A small audio embedding model, trained from scratch.
Model: arch wavenet, norm batchnorm, depths [14].
Training: muon at rate 0.0031, 10900 steps, batches of 64.
Rows from block 8, named by matrix and row number. Rows with one number belong to one channel. Each number is 128 + 32 x the weight over its row's rms, rounded and kept within 0 to 255. All counts start at 0. Numbers have three digits each. After the name is the row's rms in percent of the matrix's.
# filt: filter width-5 conv, dilation 8 (model.blocks.8.filt.weight, 192x192x5), inputs 14-27, a 5 kernel for each
# gate: gate width-5 conv, dilation 8 (model.blocks.8.gate.weight, 192x192x5), inputs 14-27, a 5 kernel for each
# out: residual pointwise conv (model.blocks.8.out.weight, 192x192x1, transposed), outputs 64-127
filt.10 107:159092079135133135147122094092133121096154209206132132143122143112097093086119103128163176159120080161155147101129136112100133085135087124112147119198099091127151151100147186156125109071153155092168087126077092
filt.11 104:116114116117132155139193114062093074134099169102097132113139133125145085120130153135143146143108117117095069135122077122169080173170125152122100075061112126113128141175132149152146114063127109115110050155071111
filt.12 100:111123090131105103111051135095163137103081099156131104176177119143155130117149124166174087158107152152109140219143123095124097164120123173094075161112121088163071139120084144168094075121201085163103164124149164
filt.13 101:179119157128120056161131082115180127181158163121129108125099128136179150114163159149171133170159183109103170091151134075129122061134159122155131148123160097127104127187111172148096148103133094148213070104111118
filt.14 096:089127167160137111063126126129034114112121194136100186145205127173090145153112108079113229098076125221060089154107075114174095147117133134095087121119163102146126183067143133152115146090118146131127092193072117
filt.15 097:100131109083192140071118148074093085136211170089155096123148104169161077104122145076119186136081125146121077168058119136119144172116137139169070111128097121096164216189106140135113150094138092202096136117111178
filt.16 105:134139197206153137116147127109166158135122110138120100159103160111176161143087195183142083159111134064082090142130119164146134214142137100105155162086140172127080178154158089183046105124083105171066175147115083
filt.17 101:101119100133162166169223052159157100130162073120094155157114161130112064144126151117138065117131075127065134128141114208144111160143077165161136129059113117103149191138197135136143129037117151162131119089147079
filt.18 102:103088120125144157124042100185140088176147148178122091105153098149149142063150195087173058107100142154116157132144107084156224121078198108116175088096097158111114110150143106112146149133171149065149096145147164
filt.19 095:140156135139151177169126152140065116144104081143118126154146133114164156119109134172095161188146189126088140138103176131144147173121089134168123108155109167129104123167131125123137142121118085076137110192152142
filt.20 102:133063137136159115124108165059125198071125132137146123125051187140094080178143114094130144069133111192162147146109152106139110120148115176128059141112168043128100143050123135148121163134073099197057120126113153
filt.21 100:130089111107165149120099108070143117128108076123141122139116183156105156096127166137130143167130168122131137116107146132167141167090108160157182105087167181125086131154070156104141172116050186163127131142184180
filt.22 104:123142157120171113138120123054115101149174121133129143158111148098120153177170111116134116157206152096106129136091103059143141155126106114150126148163145168183170087118150166131182086114107139131099118201062146
filt.23 098:134035141146141137139153090134121142122116112085150128094130073128136099152106120084064167115084122114077200141134103138155109180110175127115091143135131161083190133191125128124035115032191102106096096086103115
filt.24 097:127127186119142084100100136064126154101119201106147121119130146122113105146117128152060121177158119153126084130108143142055095131098142200103124111094081143126091104171206179080123190158116100073175162163061104
filt.25 105:167173136149080109155159119123102128087156067120134143118102162112097134113135165152188080171157156105090092121140083142131177133174113153126112115105072127107143199120132129137070164141128127082128118126119078
filt.26 101:144121166149129125136124118107080135081157166114112120127104133107136144134130141116169170051109169127143124170145090118077110189165173108091124129144084096131104187133124133155131118127116134136100134142175130
filt.27 101:110073120160116098166135178096108155141174159153076164084137162115119137134126143095179161128121133103121180195189083130210130139147103151091128102130049155120132126143097129049116128147076142185115120175099124
filt.28 099:117136143105112157169144151128181159116106111152167107130152131138104141134110164123180110109134122115133193169122045144106163105186129126106103110112152156079218148128125114121092139177151149094110064121117191
filt.29 104:135144093159128166140140156069112098131139139130119130076041097161084089182145103071141092123139131179139073123222133122114131158059099111169133119149129105110146104162131143130107168128090128145139146119131205
filt.30 094:129125103143062123160111123178179073121118122143116159133140134121126152124195088137199084113099168122112125120167124126169141173128084185131134173146122145115106062155138155120117133139134140103084141157081072
filt.31 100:106148080113158136117144160084113103104109121086042127117164140136089170050096172081149124118064084115171170151177139131097133100120058115139088087122106165140113120155115126134102089098070155156073135199111218
filt.32 102:132167128105092158162118187107076138093089084118124129147101154107137118158133129126053100107135108159137084179131150088162133165105141123141133165065131143141085126125115125151152120135120106058120151145155109
filt.33 101:135151129107123130157182131163130147088094130244096108099172098169164167140197119125088097188195092111079196176128148154174161162119086160107165124142169033178078137188196056176172113147118091166100149128103099
filt.34 104:159129163107088113158104044126116164132063127129122187097186090102133143095158068132198123159101118113179097091132091176136112127219100139151135090144149130175127112144133104141139115157110113141128114148145154
filt.35 098:136142133128097064155144097121140072092095143103207147118115150121139114149080144117138133105181147059152112179088180146108130149095140114159131187131136078198132144048159186114162136084096120117110194111161110
filt.36 098:151120159143093118169134151037159139117094170093119158060194148118099076153155118129148159123122150139144083193124106169138091129131171134129166096062187152113152118061086165153118109126089126150122119154089141
filt.37 103:095148142083129095065135147159089151145160077141123152131111070146112101001148144075115138097131097174129137068166105130142109119130188113117190120138190120118122102173103210087148116107075119117143106132131115
filt.38 101:127115144113187150113096114112067152121156095062111099110140123147085148116125143144153116099111160145101110153140099178076154078109066144146147166117121161129137240076116141123056125058173184144104127122090119
gate.10 105:164135140139114183134195091162102107104116122126158142119137093136110108099138123133135111157143157137156156190110141174143078118165147126124141147165123159105143117128201095150106140104095118169130136124129143
gate.11 105:142138129169093081096120127112111120104171095145102076081167144136115113104142117141133113081141127117111085147115132119098143103132182076199159171158133096108141148087162124129144191116126144117103105142152076
gate.12 098:105119133142106058146175147144203055112085134198146077102104148080126081114127115117176146114139115129181148108167115093189107180124158166163158137145081137165134165186175117141096081132136153137107055052102115
gate.13 101:128129140131138142102101112143061137144113175161106076118099136137127111096131159177130111155144138142148154106160078174084167109130084160122172163148145130135151099125206136152132081124132138148137133159134150
gate.14 103:165108146119140107100121042100127097115097091173160154119118103167128132132109087091148147183120116074169157104130160143094103134199110145102143117124099119125141145055129155165144114061142136168127095120087142
gate.15 100:115123147126155128167160152132127101104123175106131135112116107157129186152156112125138145184147160145167119134117141030096152161130139157131151169163108141221075174172104109175129188111128141086188158155192185
gate.16 097:185151125153138040084113095055096133112138061128131086163091138162141154128171205115171159109121108163097110150109153157107121099162118118147100182162144166159126077156140103145115138135140146137155136174160155
gate.17 099:111105106129126162109147179106154063160052066159117131150106136133107143119133131177154148143150154179123110110087111161114088125133109170132191112077074132125143156093097076136179169131176108081181063147104132
gate.18 102:198182126129116153178110116126100104117123123107089162192103111130139100091126121099135059164151082133119065109111142097161033142113139152173114090098066129104123120039136126091140089150059192105160154140175078
gate.19 098:157131153159118109114092132210146062112123151092124118140101094079165156138127078109148101128128128120185126113172100156125069122142143195077153135142131163150137152099146126121135090100070097064135109170139112
gate.20 100:167143143128103164118154150210115116108157167143115144097191107125086116087135120158157082126212130135142172135130136159069138097113124112143165110170172127151116074109126152099139136168127107090100173106125143
gate.21 099:151106134128127137143181156090093079204194093111200105134068110151092170152187153152084090134101112143148097127138119152187114123079152100101169156197157175088087161134190100108101168120065118145096170099132086
gate.22 105:168111126100190019176133148113117138121104113197115129149166159125135158157129112140150174128146086162138132148046143121097103131123189097126107117156071110151119165148102102116153154149118122095142136119145092
gate.23 098:148129126123116087102074146133157095069189150065170152107133120130085060068105071114131113112136111136128101122162110138113134191134163107124141122138071069142144179127127135152096104076146108153090145183123120
gate.24 100:179203117165105117060156127171154151154155150148149185150152121134120132160125156082103167149191120174118105077092155078112141147065142184188094135101089125134154103173184118137128116129125127153101187182097134
gate.25 103:106131180137119150113149173177164138155151116073136176113131112103147101145134109127190124139097170114170181127058097095155160163179131090128147117170103073109141114117136150101104150101098123080160160168143178
gate.26 098:114096080136157130142151172141171168104091105121112119119176087147098145099126107154125121196093111126126156145129121070122123182130127114062106105119187142131108145093150210173149134120126138115152124113072085
gate.27 100:176158172164125144130118158105100086167119160099122135093138130169154172128172110110097132129129103144074166093077186125170126147158165130122144089167130163119107167077097109149099151148169108093143135085190157
gate.28 100:089153128122122177189176117200077111139113151087169129173095137115086119067115097109154139142149148104158111130068160132151165146163150095145192125091072165122047107230143102132153166150113111097225142118194151
gate.29 097:111143150160077103148086125156118137095071108165199120141134032097129089152121196093093069150091089082139071133122071167186115158157101097111151131121128131137094145122150082124143175180170093093132096121185101
gate.30 096:098134129095087173133138080121109124169150159087131182153171144094136103157135103169122203113112074125159156159166148148096104250144130091121112144192124136125095084116190136147160133113137095148156151147069139
gate.31 096:108174129135122127162143124105190166153112082108129105149083159102120088137137129174134107137099113101131154145129179130110141119121135153110071146178059132211162136119094131154111191177141145154164108108181173
gate.32 102:094155114157140191159168164158084127086136113131088084153105097102146204133096078128081154120148109132140175133118113061127153160119133109153090111168091116121091133145102132176106138121147162149108112155129144
gate.33 102:085096198114084160141100175093117142090097093072146124076138157142151136120102173109112112094128147136122089040099098134116177090168075121110174163117147117142121086126146163056176165154147150077090117190062174
gate.34 097:127166091146085113134105135089119101086162097153183091149118120148166086161084161047084076207147124136109095136113126162061207083094156163140118167130082138095161132174165157061064134122102109138172171093104104
gate.35 100:182194118127122115148209158162102128151152125104129121163156127131123156137185133160157129126135116144094169089138092123187157159110152130187133137074129190139142152183131109135220130121077123124131114166146167
gate.36 099:136138170167115122039141097126109097140204157116110107114128090165163099135112129169150186140105151111149188204086104096112140162117142102184131126154125177096156141079081132115146120108161131168084104192163147
gate.37 098:160133137111125147165131126114196223159079128103105134088138135152151076113142150133127085134155136118104205111122183166072162170141132192159125121113078166170126137149119135160114121128129115119121093046110153
gate.38 098:186129085105126149118161172136124143139096112125140193142137164099118123115098115123086150125107189126091089141108239091189133115108116088127118120140088133123084119134130149136109174140158118169118070213115115
out.10 106:159151115142138117172148139091131139182106131108167220167143158161143128099109141150164072095136149131140136139101090092086096124123134213160139089146128135113078161126064085116123130135072114
out.11 095:182185075088140127135167093107128105103081142141119133160124144123116082085134123156065122089137127133137092158142114069111000184103133110130146145131108091174073137113137103096126098135121131
out.12 108:140194154112152117129086147093163110206140090116121164139149097115140199160123166077174146127179125105131134071152097127125148133100074097125152165137084091168110121121126089110154191162148120
out.13 097:105123150146179131172126136102163085152106142110132150125155124066165132167140085126116162122084147159123154125197153105083155112159136143131155097151117140133111082109075090114128149135100104
out.14 097:089131095169161168187156121172104120125136139082131123077065136106109141123134133107156163073133144136170161134086130170100166168114117136139124108131156154178131229192102122135129136102142109
out.15 099:144138096162117113112168202127127150155068065145103126128069159151082104127185086142041115176151091115115107099110079146097095152115119127100126080042112154136061094085104071152135153145133144
out.16 109:125181103125100108140152165057174114168078124121165157156056126119154158088176091141151120110186150153179152102099092093107133052108117173130131125131146141178117093106120118114138152143185106
out.17 093:081153114145147098148168123181137156133172123147132134082164142161102149139122159136127125199116120151097088121149161080129104141119136086188104178161150077120136172140129107093089101096065204
out.18 112:157181111049102181155041083125111216109078171127142155123048153076128121143161116140120133135143159109089129158150139124154120151153164143172115148142106125101126087094179148146113170148131151
out.19 095:129096116143113111140110130134088086140124091172150173126117134123121163125078082070151128127145155163116158097130135131106110126115063110080155147149059154117162124106154154088154131125223109
out.20 098:162120123116158102142120095111142173131160155060115137152143162112060102120129122150075171125128166128094157100107023169139131129103100123141128058170132106040164138099149210122145124161106147
out.21 091:194114125106130120126129099122128092087189144157142070127127150140117165161081137094137105175235079129065177105163145105107125161092118170159182099157143067082125171127134171145170098133131112
out.22 103:200170153124150121096145142180124149109129087135166161096113178117099136138133074172051179122121076169136166129106149106137143116129175160184140115132131122122123096095137094110167184187132086
out.23 097:112145178135122134146125119155095153059142087131151142141090159096164080132112117201073081090145096158087157172134110149114072155128066161095126157144164134117071148139130131115132085143157187
out.24 106:150132093140125118092131092098110137117089094156144118131096147083164079131142076093147083191081139156122135108158125201025118097120100177198113062125126118150102171118093138116153155108102106
out.25 098:072173120162147147116044131108180105099140173155129149078077102098111123079144146135134142142052119133137164171156100103122110088131120124150132089187160193103156110150089109158130151149134120
out.26 099:104155226120116143102111127202093124108150164121108122095157104114093180157121141144161129079115112153152136213167119103125144114112161092139108149110116145123080070112152161127134123166092150
out.27 110:124112151093113068099106125104108114214140143179101120106060149145115139146175084119131123096154129121080144098132072052134159152108133102155117102129176113117199136146195114181134085137121147
out.28 096:118151132151145164131102135130055088148122164162219091208130149135127103163098193138137115160147123109160116120109115090135162073174126099123134175135093116111166133133117099158128143162146157
out.29 098:058146147109095132110197113097134171188073105126177085096082094121137179136171139161127111151121125115119097152112189157143178092201150076121096122181142136134057055110176179092111151143112132
out.30 112:160126156195165119169184091134129118147146150169117123153126111103166145106124120093179151077144079115118097097112116179131107137140155113203072147146185141118153137091091147131104127088166103
out.31 091:178132103046093149123131117061089107105076160124172111108155153154088097135123148133112145130094124167098154078079096132178178146147154154118151099106128109092113086159096169129145108175157125
out.32 106:124134110139136183117108185117142133107128093094085108155121119118092151127137069152126118144110127118123174181155078127144128166183057147078130112151177117151126136159178111069119183163122122
out.33 112:162153145139129138084080105169166136172142112189148163162138133142097139127115113090178057130137150221098151142200132090172112111110139105074187106175118130123140104084124065150063119138111135
out.34 103:136137139116167079061109182113160109142167104121108136046131071216079137155100110103103167127063128096085118113099134134177129113064160134119074127098153153011148127109124101136116144172144099
out.35 103:135104137092146084147163158122137167166127175120074113102169071146094202176144109142165165111168134111130138121152115109095100059117147131156163172084107091080084154122147136181099157090110146
out.36 101:164150154123159140157091072052094136140129110149138160192108128147080116154124192108154171120155120157088162145102159113112116109147152184141119135114133124136186179182106108168138139172126098
out.37 092:179140162162160112114133083148168088156123089116152129145146176065162161116101060110105151072099098157105087136098121154158133127107109159124093128153148158171149105125091097140119136132098145
out.38 100:128077112128114076172145112176168082123192128146131126128064115127180105102154105085194124155178142142160073135132146156126091156173169109139103176149129178140123177123131079098125137104135156